config = dict(
    model='sound classifier',
    time_shift_ms=50,
    n_mels=40,
    hop_length=160,
    input='mfcc',
    targets=['reverberation time', 'distance', 'source', 'number of effects'],
    init='trunc_normal_002',
    optimizer='adamw',
    learning_rate=0.0038,
    lr_schedule='cosine',
    weight_decay=0.0,
)
Rows from block 11, named by matrix and row number. Each number is 50 + 15 x the weight over its row's rms, rounded and kept within 0 to 99. All counts start at 0.
# fc2: squeeze-excite expand (model.blocks.11.se.fc2.weight, 384x48), inputs 0-47
fc2.123:49 33 32 51 37 40 27 34 32 30 31 48 19 50 30 54 34 37 28 27 42 57 32 30 31 29 46 31 32 31 36 44 33 36 42 49 35 38 35 34 51 30 50 50 38 49 31 51
fc2.124:49 31 37 48 24 34 40 34 32 31 34 48 37 46 34 48 35 33 40 26 40 53 32 38 39 28 50 32 32 29 26 46 32 27 46 53 35 22 26 34 53 33 49 51 33 53 34 51
fc2.125:54 36 32 50 34 40 32 29 32 32 37 53 49 48 32 46 35 36 36 23 50 51 31 36 37 23 52 35 37 29 33 46 23 38 54 48 31 37 23 29 49 31 45 50 29 50 25 53
fc2.126:49 38 34 51 27 41 35 30 42 33 34 50 38 53 31 49 33 35 33 21 48 52 33 47 31 21 46 32 31 31 31 46 33 34 46 50 28 24 35 33 51 29 53 51 32 49 31 50
fc2.127:53 43 46 53 23 53 45 32 36 34 34 49 44 47 33 56 35 30 42 16 49 47 28 55 35 30 48 31 35 37 19 52 33 38 48 50 32 17 28 29 51 31 47 48 33 50 28 51
fc2.128:49 40 36 48 30 40 34 33 33 27 33 53 44 49 29 48 30 28 35 32 42 49 34 39 34 29 53 31 29 26 35 46 28 36 54 52 32 33 26 24 55 31 53 51 34 50 30 48
fc2.129:55 32 43 51 21 49 38 33 25 32 37 45 53 51 32 56 34 39 39 17 53 50 37 42 41 28 48 33 40 33 29 54 32 39 44 51 24 28 20 34 56 25 53 48 36 50 29 54
fc2.130:47 30 38 52 34 43 42 39 39 39 32 56 50 49 30 42 31 27 44 23 64 56 26 33 41 24 45 26 32 37 40 55 09 33 46 46 42 41 24 27 58 45 48 42 43 52 32 42
fc2.131:49 34 43 54 29 37 39 33 37 39 34 49 35 52 37 49 31 40 33 27 40 41 36 34 40 36 46 36 35 32 16 50 33 29 38 49 18 34 32 35 57 23 54 53 30 52 32 48
fc2.132:47 40 39 50 26 40 42 27 38 29 33 49 46 50 27 53 28 31 35 33 50 51 35 37 28 30 43 30 31 28 35 51 28 32 46 49 29 29 32 32 53 29 53 50 28 53 32 51
fc2.133:50 36 25 44 34 36 35 32 29 30 36 50 41 53 33 49 32 40 28 30 47 49 36 37 30 35 52 30 40 28 32 55 29 37 45 49 27 29 27 28 50 28 49 49 29 52 32 51
fc2.134:44 25 36 45 33 35 26 24 38 35 35 50 15 48 33 55 31 37 33 32 45 46 32 32 36 30 47 35 37 27 33 52 34 40 52 43 33 34 37 35 46 34 52 58 33 51 32 52
fc2.135:53 39 34 43 34 38 33 32 30 32 29 43 47 49 26 40 35 36 34 30 58 38 31 40 34 32 58 27 34 29 33 55 30 34 48 41 34 26 34 34 51 28 48 47 25 49 38 39
fc2.136:50 38 41 46 26 36 44 34 37 28 31 44 50 48 31 48 29 29 34 24 46 49 24 37 44 35 52 31 33 32 30 46 26 36 41 49 26 43 30 28 54 30 50 50 25 48 31 53
fc2.137:49 61 48 51 29 44 58 28 52 37 21 50 56 46 20 49 45 23 32 37 44 37 30 45 35 24 57 33 30 35 44 49 17 32 62 41 43 16 41 24 51 34 47 48 48 47 43 53
fc2.138:51 31 36 54 35 39 33 29 34 26 35 51 38 51 29 50 35 28 32 35 55 50 29 34 33 20 50 33 35 38 34 54 22 32 45 51 38 32 26 32 52 38 49 47 30 49 34 48
fc2.139:49 35 36 51 29 41 30 26 32 35 29 51 42 50 32 47 37 32 35 24 46 52 36 40 32 32 52 35 27 30 34 54 32 30 49 46 29 32 25 37 52 27 53 51 29 47 31 58
fc2.140:49 41 35 47 32 42 33 30 40 28 34 48 44 50 29 46 28 33 32 25 43 50 35 43 36 26 53 29 33 30 30 49 32 34 49 43 25 25 25 36 54 30 51 47 29 52 36 51
fc2.141:49 37 34 44 23 48 38 39 34 19 27 54 36 50 27 49 29 37 44 18 55 52 26 47 41 28 52 31 38 38 20 48 22 41 43 52 38 51 25 39 49 36 49 52 45 56 31 50
fc2.142:52 35 32 50 32 32 29 31 32 25 32 47 34 52 32 50 34 33 35 30 44 51 32 38 29 26 45 30 33 36 34 48 32 36 48 51 31 33 27 36 52 35 50 51 31 50 29 50
fc2.143:57 30 36 54 22 39 37 38 40 46 22 46 49 51 20 48 36 23 39 30 46 45 31 57 31 36 46 30 25 41 35 46 16 35 42 49 30 30 37 28 48 38 54 51 36 44 45 54
fc2.144:48 35 36 52 29 38 28 27 31 33 33 55 45 49 30 49 29 36 33 30 42 55 38 34 30 32 53 35 31 27 28 53 33 36 48 52 31 35 35 28 56 26 51 51 31 48 30 46
fc2.145:55 32 34 46 32 41 36 28 31 32 28 51 32 52 32 49 34 32 33 37 44 51 33 38 24 21 48 35 31 29 33 48 29 37 49 52 30 32 36 29 51 34 46 44 30 53 37 55
fc2.146:46 51 47 48 28 49 48 36 43 18 33 48 45 47 27 55 33 29 40 10 49 49 38 51 42 21 48 32 34 31 25 47 33 37 46 44 34 41 24 28 48 25 48 54 44 53 31 52
fc2.147:53 54 45 48 30 43 37 28 40 31 33 47 46 44 27 45 30 28 33 22 46 52 38 40 26 30 47 34 28 25 30 48 32 31 53 48 32 29 35 33 56 27 47 52 28 47 34 49
fc2.148:49 42 27 51 27 35 44 40 33 33 36 52 44 53 35 48 39 32 33 39 52 55 35 29 36 33 48 34 33 36 34 53 32 28 48 45 14 21 41 33 52 11 55 50 38 51 39 56
fc2.149:51 27 32 51 37 34 32 30 27 35 37 51 51 51 31 50 30 30 39 29 48 50 39 32 26 35 46 29 36 27 36 51 23 37 49 50 26 37 28 40 60 29 51 49 33 51 28 52
fc2.150:50 42 33 42 33 46 46 32 29 41 26 38 46 52 26 45 35 32 30 18 41 48 34 53 34 32 45 27 31 34 34 46 28 33 46 48 48 24 33 31 51 26 49 50 29 48 29 51
fc2.151:46 35 39 50 33 45 28 19 41 38 39 52 29 49 23 62 34 37 32 42 39 53 30 43 36 31 54 29 31 29 37 50 28 28 59 53 28 45 25 34 48 32 51 43 32 56 30 45
fc2.152:53 30 31 49 31 34 33 34 31 33 27 49 41 55 27 51 34 32 28 37 43 56 31 39 33 28 46 31 30 31 31 49 30 28 46 52 35 32 35 32 51 30 50 46 35 49 28 48
fc2.153:50 34 44 52 28 46 44 38 38 32 33 45 43 53 35 53 37 29 45 31 44 50 37 42 34 37 49 32 40 35 28 49 33 38 52 47 09 26 32 33 49 05 44 41 36 43 38 51
fc2.154:52 38 41 52 30 34 55 35 39 27 30 51 48 50 32 46 35 32 37 27 52 47 29 44 40 27 53 35 32 28 32 46 25 33 54 52 16 20 31 34 48 24 50 53 39 47 42 49
fc2.155:50 55 44 47 18 48 51 25 50 37 32 49 60 54 33 43 36 31 37 28 38 48 28 42 43 41 49 32 33 25 27 46 28 40 51 46 26 19 40 33 50 13 47 47 31 46 44 50
fc2.156:45 35 33 53 30 37 35 30 30 29 30 50 42 50 27 52 30 36 37 34 44 47 38 37 32 31 48 33 34 30 29 47 31 38 53 46 32 31 26 36 46 25 48 46 27 48 28 52
fc2.157:49 38 41 48 28 47 35 34 34 27 31 50 42 49 28 50 34 34 38 24 46 49 27 38 34 23 53 32 32 29 34 49 29 39 47 46 30 26 29 30 50 26 50 52 34 50 35 48
fc2.158:52 44 37 53 30 49 38 36 37 31 21 54 50 55 22 53 33 31 31 33 46 52 36 41 35 22 53 34 31 25 35 50 25 35 53 47 34 25 32 32 54 35 48 49 31 46 29 54
fc2.159:51 35 33 45 33 33 34 28 32 28 32 51 39 40 25 51 41 37 32 31 43 43 28 37 32 30 43 29 34 28 36 47 26 28 45 53 35 33 34 30 51 37 51 52 29 52 33 46
fc2.160:58 16 26 46 44 22 25 35 26 38 47 55 33 39 37 47 38 36 23 32 37 56 50 28 38 47 61 36 45 38 34 44 38 55 43 44 28 20 37 46 52 45 56 47 24 57 32 43
fc2.161:54 38 49 54 30 43 33 28 36 25 33 45 47 52 26 45 26 32 34 25 47 50 35 40 32 30 48 33 29 27 31 55 29 34 45 49 34 34 28 32 54 33 50 46 33 52 28 53
fc2.162:48 35 32 51 29 38 30 27 33 32 33 52 43 50 33 47 30 33 30 32 49 55 33 38 32 35 48 29 32 34 32 48 30 31 50 49 32 28 29 32 48 32 51 52 27 48 30 51
fc2.163:55 38 44 52 17 35 39 37 34 18 29 47 45 49 35 55 32 32 35 18 47 50 32 40 37 25 44 31 36 41 33 46 30 33 43 42 43 25 31 32 51 35 43 46 38 50 32 52
fc2.164:53 26 36 47 38 37 21 24 24 31 40 48 42 52 31 46 30 39 31 26 46 48 44 34 22 31 51 42 40 24 46 44 35 34 49 51 33 38 31 50 46 26 45 48 26 50 31 47
fc2.165:46 36 37 55 34 29 36 35 39 24 22 51 46 46 30 43 37 30 41 30 45 45 34 33 36 27 53 30 33 31 35 56 28 31 54 52 26 31 33 35 52 27 42 42 32 56 38 48
fc2.166:43 37 40 50 20 41 45 30 30 29 33 55 46 54 36 52 30 34 35 17 46 47 36 41 36 35 44 27 32 32 31 44 43 33 34 46 22 29 37 38 49 25 52 45 27 52 43 49
fc2.167:49 30 25 53 33 34 31 31 32 28 34 50 40 50 31 50 30 33 30 25 46 48 33 30 30 37 53 38 34 33 35 48 35 34 43 47 28 37 30 28 49 35 48 49 31 51 32 51
fc2.168:50 46 43 42 25 43 33 50 38 25 25 46 41 49 27 41 19 38 45 13 42 51 31 63 37 26 55 33 42 37 37 46 30 33 49 50 54 20 28 35 51 47 52 45 38 47 28 45
fc2.169:51 24 35 52 16 46 50 31 38 37 34 56 43 51 38 51 23 35 33 17 48 47 29 38 40 37 37 36 38 39 32 44 39 43 48 49 26 28 24 37 59 29 51 52 35 59 30 53
fc2.170:44 35 52 56 39 45 32 33 34 31 30 47 53 54 31 50 37 31 42 30 38 54 25 53 31 26 47 30 30 41 28 52 29 29 47 49 25 48 30 28 50 17 51 48 31 49 31 52
fc2.171:53 59 54 45 35 49 50 29 48 12 42 53 77 48 34 47 41 43 56 27 73 54 47 46 30 06 47 39 40 38 44 60 19 39 42 57 37 26 31 33 47 46 54 52 47 54 24 53
fc2.172:50 37 36 47 32 38 34 28 34 24 31 51 36 51 36 44 33 33 30 28 47 49 40 42 33 32 50 36 36 35 27 50 29 37 49 47 27 22 30 32 47 29 50 55 31 49 27 49
fc2.173:49 37 37 47 31 37 29 34 35 26 28 52 44 48 26 48 31 31 29 34 46 49 31 37 35 28 51 34 34 28 36 48 31 37 48 51 31 37 29 29 46 25 50 46 30 51 29 46
fc2.174:53 34 29 48 20 43 38 38 27 31 33 52 41 49 39 53 33 37 43 07 40 56 34 44 36 32 54 41 37 37 33 51 36 38 36 53 27 29 36 34 55 25 56 53 29 48 33 45
fc2.175:53 26 26 50 29 28 26 38 24 36 35 53 32 54 36 50 32 33 36 31 53 48 36 30 35 29 48 34 30 30 30 49 33 38 45 50 32 37 33 34 52 31 47 51 32 52 31 48
fc2.176:54 31 32 53 34 40 39 25 33 28 24 51 32 52 29 50 28 30 33 35 46 50 28 42 31 19 50 37 36 33 37 49 33 34 55 50 33 32 30 37 58 32 50 52 33 53 36 48
fc2.177:51 42 42 46 29 46 32 31 35 22 31 51 44 48 31 52 37 38 36 24 47 49 34 43 42 18 49 34 36 27 30 49 25 34 47 46 32 27 28 36 54 27 51 49 37 49 26 48
fc2.178:51 35 35 51 29 36 32 30 36 24 27 47 39 52 33 51 33 30 29 25 49 46 34 39 31 24 48 29 32 30 36 52 29 35 54 46 36 32 34 35 52 32 43 51 32 51 41 47
fc2.179:48 45 45 52 23 46 38 39 43 40 33 57 39 54 35 48 36 35 37 26 29 54 35 42 47 29 40 35 40 38 24 51 36 40 37 49 29 02 29 37 50 17 45 51 38 51 37 46
fc2.180:52 37 35 56 25 38 28 31 28 33 34 52 45 56 28 47 35 32 35 37 44 43 33 40 37 31 52 28 37 27 29 54 26 35 53 56 27 26 33 37 56 34 53 45 26 52 35 52
fc2.181:52 39 34 49 29 35 38 19 34 21 40 49 50 54 30 57 29 32 40 25 41 43 38 37 41 33 55 32 34 25 31 45 35 35 46 49 32 29 30 32 46 35 47 51 30 46 29 49
fc2.182:48 52 35 48 22 47 39 29 46 39 39 43 46 49 35 50 39 37 44 33 48 47 39 38 41 38 48 44 40 29 17 47 32 36 31 46 11 33 42 35 51 00 51 48 33 48 48 54
fc2.183:48 34 31 51 34 34 30 33 33 34 37 48 36 51 32 49 33 35 32 23 40 51 41 34 24 32 48 37 40 34 30 51 37 36 46 55 29 27 25 34 52 30 50 47 24 49 30 50
fc2.184:54 36 31 48 30 37 36 39 35 23 36 48 52 52 30 45 30 33 36 23 49 46 34 40 34 31 44 33 32 27 35 47 38 40 45 43 29 33 22 26 54 28 51 47 39 50 25 52
fc2.185:53 39 34 48 31 34 39 31 34 26 32 48 43 51 26 51 30 34 36 35 42 48 27 46 35 33 51 25 32 30 32 52 25 30 39 51 31 31 29 26 48 33 48 46 37 46 37 46
fc2.186:49 31 31 53 34 38 30 36 29 33 32 49 35 50 29 50 35 37 35 21 47 50 35 34 28 37 48 34 32 32 28 50 31 33 51 48 30 35 26 39 47 28 50 50 30 46 28 50
fc2.187:53 36 49 47 22 49 39 35 32 19 35 52 33 45 29 50 30 31 36 24 49 51 32 39 40 26 48 30 32 41 31 49 29 34 49 51 37 21 30 34 45 35 51 47 44 53 26 53
fc2.188:55 78 72 51 61 70 75 68 74 68 66 48 72 53 68 51 63 67 71 55 61 51 66 71 70 58 51 64 64 72 76 49 63 70 47 51 65 55 62 62 50 67 53 46 74 48 68 52
fc2.189:53 37 36 49 34 37 26 30 29 28 35 53 38 55 31 49 31 27 35 28 48 53 33 37 35 25 49 32 32 31 31 42 34 32 50 53 34 35 32 32 49 30 54 47 25 53 34 54
fc2.190:53 35 35 51 35 41 29 32 32 28 31 51 41 49 28 47 35 33 37 22 44 51 30 37 28 28 47 33 32 32 35 49 29 31 47 45 36 35 31 28 52 33 44 48 30 48 28 47
fc2.191:44 35 39 46 28 43 35 37 37 27 34 47 47 55 23 51 32 28 36 32 45 43 30 36 31 26 45 27 32 29 33 46 26 37 53 51 35 36 27 30 53 32 53 53 32 51 30 49
fc2.192:52 43 45 54 19 47 35 38 38 26 31 47 44 51 29 52 31 29 43 22 59 55 40 48 39 31 47 36 35 38 33 49 27 42 43 54 30 18 19 36 50 29 47 48 40 50 21 44
fc2.193:47 41 41 47 24 37 34 26 40 29 31 46 48 51 25 49 33 38 33 28 46 49 34 45 29 22 48 37 39 32 30 56 23 41 52 46 25 28 35 33 54 24 48 49 32 51 37 51
fc2.194:50 32 23 50 49 36 26 19 23 54 50 51 41 45 41 49 36 36 33 42 50 49 40 45 14 44 54 41 40 28 31 52 41 32 57 56 20 34 39 35 47 20 53 50 23 41 48 49
fc2.195:47 50 45 53 42 42 51 26 44 26 31 55 40 47 28 46 39 26 32 41 56 48 30 43 38 30 47 32 27 31 28 48 28 27 69 52 22 12 40 32 48 29 49 53 49 56 42 51
fc2.196:52 40 44 51 32 37 41 40 40 27 33 47 47 56 36 49 30 39 19 26 38 53 35 38 37 29 50 36 35 19 33 50 36 32 47 50 20 27 29 33 51 24 52 52 27 53 40 44
fc2.197:54 36 37 49 33 30 35 36 29 33 34 53 54 48 25 53 32 32 37 27 48 45 34 43 37 25 50 27 33 29 38 45 31 45 41 51 31 41 25 35 43 27 55 55 23 51 25 53
fc2.198:52 28 30 48 38 39 29 27 22 27 42 48 38 53 35 51 40 37 36 26 49 52 41 34 29 26 42 34 41 42 32 54 25 31 47 52 26 32 27 31 50 39 48 50 31 51 30 53
fc2.199:45 38 49 55 22 46 44 38 39 25 30 51 51 54 31 50 35 30 41 26 50 42 31 42 42 17 47 31 33 34 47 49 29 36 47 59 25 21 31 31 56 26 44 53 38 54 29 52
fc2.200:48 40 24 51 34 30 36 32 29 31 46 47 19 47 42 54 26 41 30 28 58 50 33 28 33 30 53 41 45 31 36 47 42 38 50 49 37 30 21 41 47 33 53 47 19 49 34 55
fc2.201:49 36 29 54 34 34 23 30 31 34 37 56 40 49 35 44 35 40 29 34 37 50 34 31 36 31 52 32 36 29 27 47 32 38 53 45 31 35 30 35 51 24 49 46 24 49 31 51
fc2.202:53 30 24 49 31 29 21 34 28 30 35 49 40 54 30 52 32 36 32 32 48 51 33 37 31 31 50 34 37 26 30 49 37 34 51 51 34 43 34 32 52 33 50 50 28 52 31 50
fc2.203:49 34 36 47 25 38 38 25 37 36 25 48 46 50 27 44 27 35 36 30 40 44 30 34 30 37 52 32 29 33 38 59 27 35 50 46 38 25 33 30 46 27 52 56 31 51 40 54
fc2.204:52 45 37 49 27 38 35 27 36 30 34 48 38 48 33 49 29 32 30 26 48 48 32 44 29 32 54 32 35 32 31 54 35 32 56 47 27 32 27 30 46 29 53 48 30 46 28 53
fc2.205:53 30 36 47 33 34 33 29 34 30 35 48 36 51 32 49 27 34 30 31 47 50 30 28 32 24 50 33 34 31 34 47 29 33 49 47 33 42 31 31 45 29 49 47 31 50 35 55
fc2.206:57 49 47 50 34 52 41 33 36 29 42 47 47 50 23 50 34 26 35 18 42 44 26 51 36 18 47 32 37 33 41 53 21 33 50 51 41 30 25 35 52 23 53 54 35 46 32 48
fc2.207:47 40 38 47 30 38 33 31 31 26 28 46 34 52 31 49 26 34 38 27 43 48 35 41 32 30 48 31 33 36 35 51 31 31 50 48 35 33 26 29 55 31 51 53 33 48 26 47
fc2.208:55 44 46 51 28 41 48 32 36 37 36 46 51 52 34 48 28 35 27 24 49 44 46 40 34 30 49 36 32 21 24 51 35 37 54 49 27 18 35 36 52 11 50 43 43 49 36 49
fc2.209:52 48 42 50 29 51 46 32 45 28 26 51 46 47 27 53 35 28 36 29 46 50 29 45 38 27 53 26 30 34 36 47 23 32 49 50 39 19 22 25 49 30 54 52 36 46 39 48
fc2.210:49 38 32 47 30 32 36 33 35 32 32 53 39 50 34 49 31 26 30 34 43 48 30 35 27 35 47 34 31 35 29 52 36 24 46 51 33 29 31 30 52 27 43 50 29 48 38 49
fc2.211:50 34 26 52 29 33 29 34 37 28 40 52 46 50 33 50 41 32 41 31 48 42 39 32 31 26 44 31 39 34 34 49 27 42 45 48 30 24 28 34 47 30 48 51 25 48 24 49
fc2.212:49 45 29 54 21 39 40 29 42 36 33 58 45 49 25 49 30 27 31 27 48 52 33 45 28 38 41 33 32 33 21 56 29 33 46 49 38 35 31 36 54 40 47 49 24 40 32 49
fc2.213:52 36 44 55 32 36 29 32 48 22 36 52 49 48 30 57 35 23 40 23 54 54 29 59 40 19 52 30 41 26 30 47 31 34 52 50 33 32 32 29 62 40 57 48 26 51 41 47
fc2.214:52 40 26 48 30 35 39 37 32 30 32 51 41 50 34 49 32 32 28 30 44 51 35 39 27 30 52 30 30 40 32 47 32 31 41 51 35 21 32 33 50 23 51 52 31 54 35 49
fc2.215:48 45 48 58 23 48 41 29 40 28 32 45 46 54 29 53 27 32 37 20 44 42 42 37 40 29 58 33 35 38 39 47 28 39 48 45 20 21 34 32 50 18 46 47 37 53 36 44
fc2.216:55 35 33 44 34 34 29 24 30 22 37 52 44 54 39 47 40 39 40 31 50 46 39 32 26 31 48 40 39 30 36 45 25 41 48 58 25 30 28 38 59 26 56 49 29 52 28 46
fc2.217:49 38 27 52 32 32 33 31 34 34 38 53 40 54 30 48 27 40 34 22 46 50 34 34 27 42 51 42 35 31 34 56 32 37 43 48 32 30 27 39 51 24 51 52 18 50 32 50
fc2.218:47 39 30 48 46 38 26 44 31 25 28 52 48 49 29 52 32 27 29 23 54 47 36 34 34 34 48 38 27 43 40 51 25 37 45 47 26 39 28 28 49 33 47 50 35 51 25 54
fc2.219:51 41 41 41 22 44 50 32 44 33 31 53 53 46 23 49 30 31 39 25 47 48 32 40 44 36 51 38 33 29 35 54 33 36 54 45 21 11 37 28 43 22 51 52 39 49 36 47
fc2.220:52 32 31 50 30 46 28 45 29 27 33 53 37 48 32 46 39 25 43 25 40 53 41 32 43 30 51 36 33 27 25 57 21 32 49 52 32 33 32 26 46 43 53 52 38 40 33 52
fc2.221:60 35 37 56 29 40 29 35 30 30 28 53 48 47 25 52 24 30 33 27 47 49 29 37 30 29 50 31 41 30 33 50 31 37 46 53 39 34 32 27 51 30 46 51 33 50 38 51
fc2.222:52 23 31 49 36 38 29 31 30 36 39 47 39 54 36 47 26 36 30 31 42 44 33 34 31 45 57 40 44 28 30 52 40 39 52 53 27 26 23 40 47 20 51 51 29 49 32 46
fc2.223:50 36 38 50 38 39 41 20 25 19 44 45 50 45 41 47 31 42 35 17 46 46 34 47 35 22 57 43 40 37 39 58 36 33 57 51 35 24 19 41 49 25 45 49 36 54 26 45
fc2.224:52 33 35 55 35 33 29 17 27 36 33 44 41 44 33 46 31 34 34 21 46 37 37 25 32 46 49 33 26 30 30 48 41 42 48 55 34 37 37 37 57 27 48 49 29 50 38 54
fc2.225:49 54 48 51 28 39 44 27 49 36 30 48 48 43 35 55 35 33 36 28 44 48 37 42 41 41 45 43 36 32 29 53 33 33 53 51 12 07 38 39 47 10 50 49 50 43 35 51
fc2.226:56 29 31 57 37 37 30 26 29 21 36 48 41 45 30 60 40 38 40 28 42 51 35 33 36 16 44 32 37 30 37 48 20 44 53 52 42 31 33 35 48 35 54 49 35 48 33 46
fc2.227:49 28 29 51 26 48 27 22 34 29 35 52 38 47 31 47 39 34 33 20 32 51 38 36 43 24 56 32 37 32 33 51 33 38 51 41 32 29 39 42 49 29 55 48 36 50 32 51
fc2.228:47 38 52 48 46 43 45 27 41 28 24 55 50 58 32 44 29 32 35 40 56 52 33 34 44 32 50 35 31 33 34 46 36 35 61 47 21 08 36 31 51 18 55 51 52 53 31 49
fc2.229:51 29 22 48 26 38 36 18 24 36 44 49 39 49 35 47 31 43 35 34 45 52 39 32 19 43 50 36 40 27 29 47 35 37 52 52 26 32 38 35 50 30 49 48 26 54 45 50
fc2.230:45 51 42 49 24 44 54 31 39 29 22 50 43 46 23 50 35 27 39 31 43 44 29 39 39 34 45 27 26 28 27 50 21 36 47 45 38 30 36 25 51 30 49 49 38 49 38 49
fc2.231:48 66 53 46 75 55 69 61 56 81 70 49 61 48 68 52 73 66 66 72 47 50 65 74 44 77 52 62 64 56 63 51 74 69 57 45 67 70 83 61 48 65 53 45 60 54 73 57
fc2.232:47 34 32 50 33 35 41 30 34 31 33 50 33 47 27 39 36 33 36 21 37 45 37 41 31 27 51 36 34 28 28 51 31 41 48 48 37 23 26 32 48 35 44 51 35 48 31 49
fc2.233:47 45 46 51 29 40 35 34 46 30 33 43 40 52 33 50 25 38 34 26 38 49 39 42 41 29 54 35 36 24 38 50 29 41 40 50 15 39 26 37 53 12 47 49 30 45 32 48
fc2.234:49 35 41 46 25 46 41 41 31 21 30 53 39 50 31 47 35 27 42 03 44 53 30 49 45 31 44 34 34 41 52 51 27 32 51 48 53 38 28 25 55 46 54 48 42 40 23 53
fc2.235:52 27 35 48 32 35 29 25 25 35 42 50 34 52 39 51 31 39 35 27 47 51 38 27 29 42 49 40 39 31 33 49 28 39 50 49 32 25 29 36 48 31 55 53 22 50 28 55
fc2.236:50 37 32 49 32 38 34 33 31 28 32 50 42 50 29 48 34 31 34 29 42 51 37 38 35 19 48 31 35 32 34 51 24 33 48 50 35 29 30 29 49 35 45 49 33 52 27 49
fc2.237:50 40 31 55 46 41 28 35 33 33 37 50 40 51 29 43 28 28 42 26 47 49 30 41 32 32 54 28 35 31 17 49 26 26 54 50 25 48 36 35 54 35 48 46 36 46 26 46
fc2.238:53 47 43 52 30 42 35 42 51 27 27 50 42 52 26 53 38 30 26 15 48 54 28 47 45 28 40 29 28 35 23 47 27 23 56 49 40 28 32 36 48 38 56 41 46 48 32 52
fc2.239:52 39 29 50 34 45 37 41 35 25 24 48 45 48 18 57 33 23 35 34 48 52 31 62 38 25 51 21 32 36 37 54 22 32 52 49 44 38 36 25 46 46 54 53 34 49 34 52
fc2.240:50 39 48 51 25 42 48 38 48 33 30 48 52 44 37 54 39 38 39 28 44 49 38 44 43 30 47 34 33 36 15 54 40 33 34 55 14 14 41 41 50 11 46 49 31 54 44 49
fc2.241:49 32 31 50 33 34 30 29 27 31 36 49 47 53 29 48 29 27 30 34 49 50 30 36 37 29 51 36 32 35 31 52 32 35 54 44 30 37 32 35 50 26 49 55 28 47 29 52
fc2.242:51 33 27 51 34 35 34 38 32 29 30 50 23 48 33 48 32 34 38 22 53 55 28 31 32 32 54 35 33 35 40 49 26 31 43 51 36 28 34 33 47 39 43 55 35 54 31 54
fc2.243:57 33 34 53 30 31 30 28 21 26 38 49 37 54 33 51 31 37 32 37 52 41 37 30 30 30 50 42 37 30 29 53 42 40 49 56 23 33 38 30 50 24 59 52 36 48 33 48
fc2.244:51 52 53 53 73 63 50 53 42 79 74 54 55 52 67 57 73 73 64 78 48 45 70 60 41 84 44 75 68 72 35 49 66 73 60 54 58 58 74 65 49 45 48 53 67 55 73 47
fc2.245:46 48 42 52 25 52 50 36 46 21 28 44 51 50 34 49 34 27 40 24 50 52 36 49 33 27 47 33 36 34 27 46 31 38 54 52 21 23 31 27 49 19 50 47 33 48 40 59
fc2.246:50 42 43 52 29 45 43 35 42 23 28 50 45 53 29 51 37 26 38 20 49 49 31 45 36 20 48 33 31 32 37 51 25 39 49 49 38 25 23 31 50 31 51 48 41 48 24 52
fc2.247:43 37 34 54 29 42 30 30 32 27 38 50 43 52 28 48 33 36 33 27 53 44 37 33 35 30 49 30 31 37 40 47 37 36 43 53 25 33 30 30 48 27 52 52 23 54 28 56
fc2.248:56 35 33 52 25 35 33 28 33 32 31 47 42 48 28 54 32 32 35 24 50 50 29 33 35 36 46 36 30 36 34 49 26 36 46 49 37 26 32 31 50 26 47 53 38 48 32 48
fc2.249:55 23 33 52 36 28 28 40 26 39 32 47 32 49 36 52 35 42 45 27 54 46 36 30 35 46 50 36 41 30 17 50 35 40 42 51 27 33 35 37 51 15 50 54 32 48 33 52
fc2.250:50 47 51 53 18 46 43 39 52 38 34 50 49 41 32 55 23 36 38 15 51 50 35 54 43 27 51 27 29 39 38 51 27 38 57 54 27 16 25 26 51 29 50 44 41 51 38 46
fc2.251:50 30 32 50 32 36 41 38 36 38 30 50 45 53 36 49 31 28 31 41 47 52 38 51 23 38 48 32 36 37 18 47 25 29 57 53 31 13 32 29 48 30 47 53 37 51 38 52
fc2.252:53 40 55 55 30 45 29 34 44 30 33 52 51 48 29 53 31 29 39 21 40 48 38 53 44 23 58 39 37 33 35 52 31 33 35 52 23 33 16 36 54 32 57 46 39 41 22 53
fc2.253:46 36 43 53 27 46 36 38 36 29 32 47 47 48 29 48 30 28 37 10 39 49 35 47 38 27 42 34 34 38 29 55 24 43 38 47 27 36 30 34 52 34 51 48 32 44 28 46
fc2.254:40 32 33 47 35 35 32 29 37 31 35 53 41 46 34 51 25 35 27 26 47 47 34 35 32 39 42 31 41 28 34 51 31 35 45 45 24 46 31 33 50 22 39 44 31 55 34 55
fc2.255:55 32 30 40 30 34 30 31 36 33 32 50 41 47 37 46 30 28 38 34 47 50 32 35 28 33 45 31 27 33 33 55 31 30 43 47 35 28 31 29 51 31 51 54 35 49 31 51
fc2.256:51 34 35 49 30 34 29 27 34 30 35 49 58 50 28 55 35 33 33 26 51 46 35 36 28 38 48 29 33 28 35 49 35 31 47 45 31 36 30 31 51 29 48 56 30 50 27 54
fc2.257:50 41 44 46 34 46 36 23 38 33 32 48 46 46 21 48 29 36 33 26 48 44 36 42 31 33 54 32 38 28 41 50 24 30 47 53 32 40 24 32 59 15 49 49 30 53 38 48
fc2.258:56 43 25 46 31 34 27 31 40 36 41 50 25 59 34 51 32 48 24 23 56 58 38 45 31 31 55 40 46 30 21 52 49 33 45 56 28 29 26 40 49 24 52 47 33 55 36 53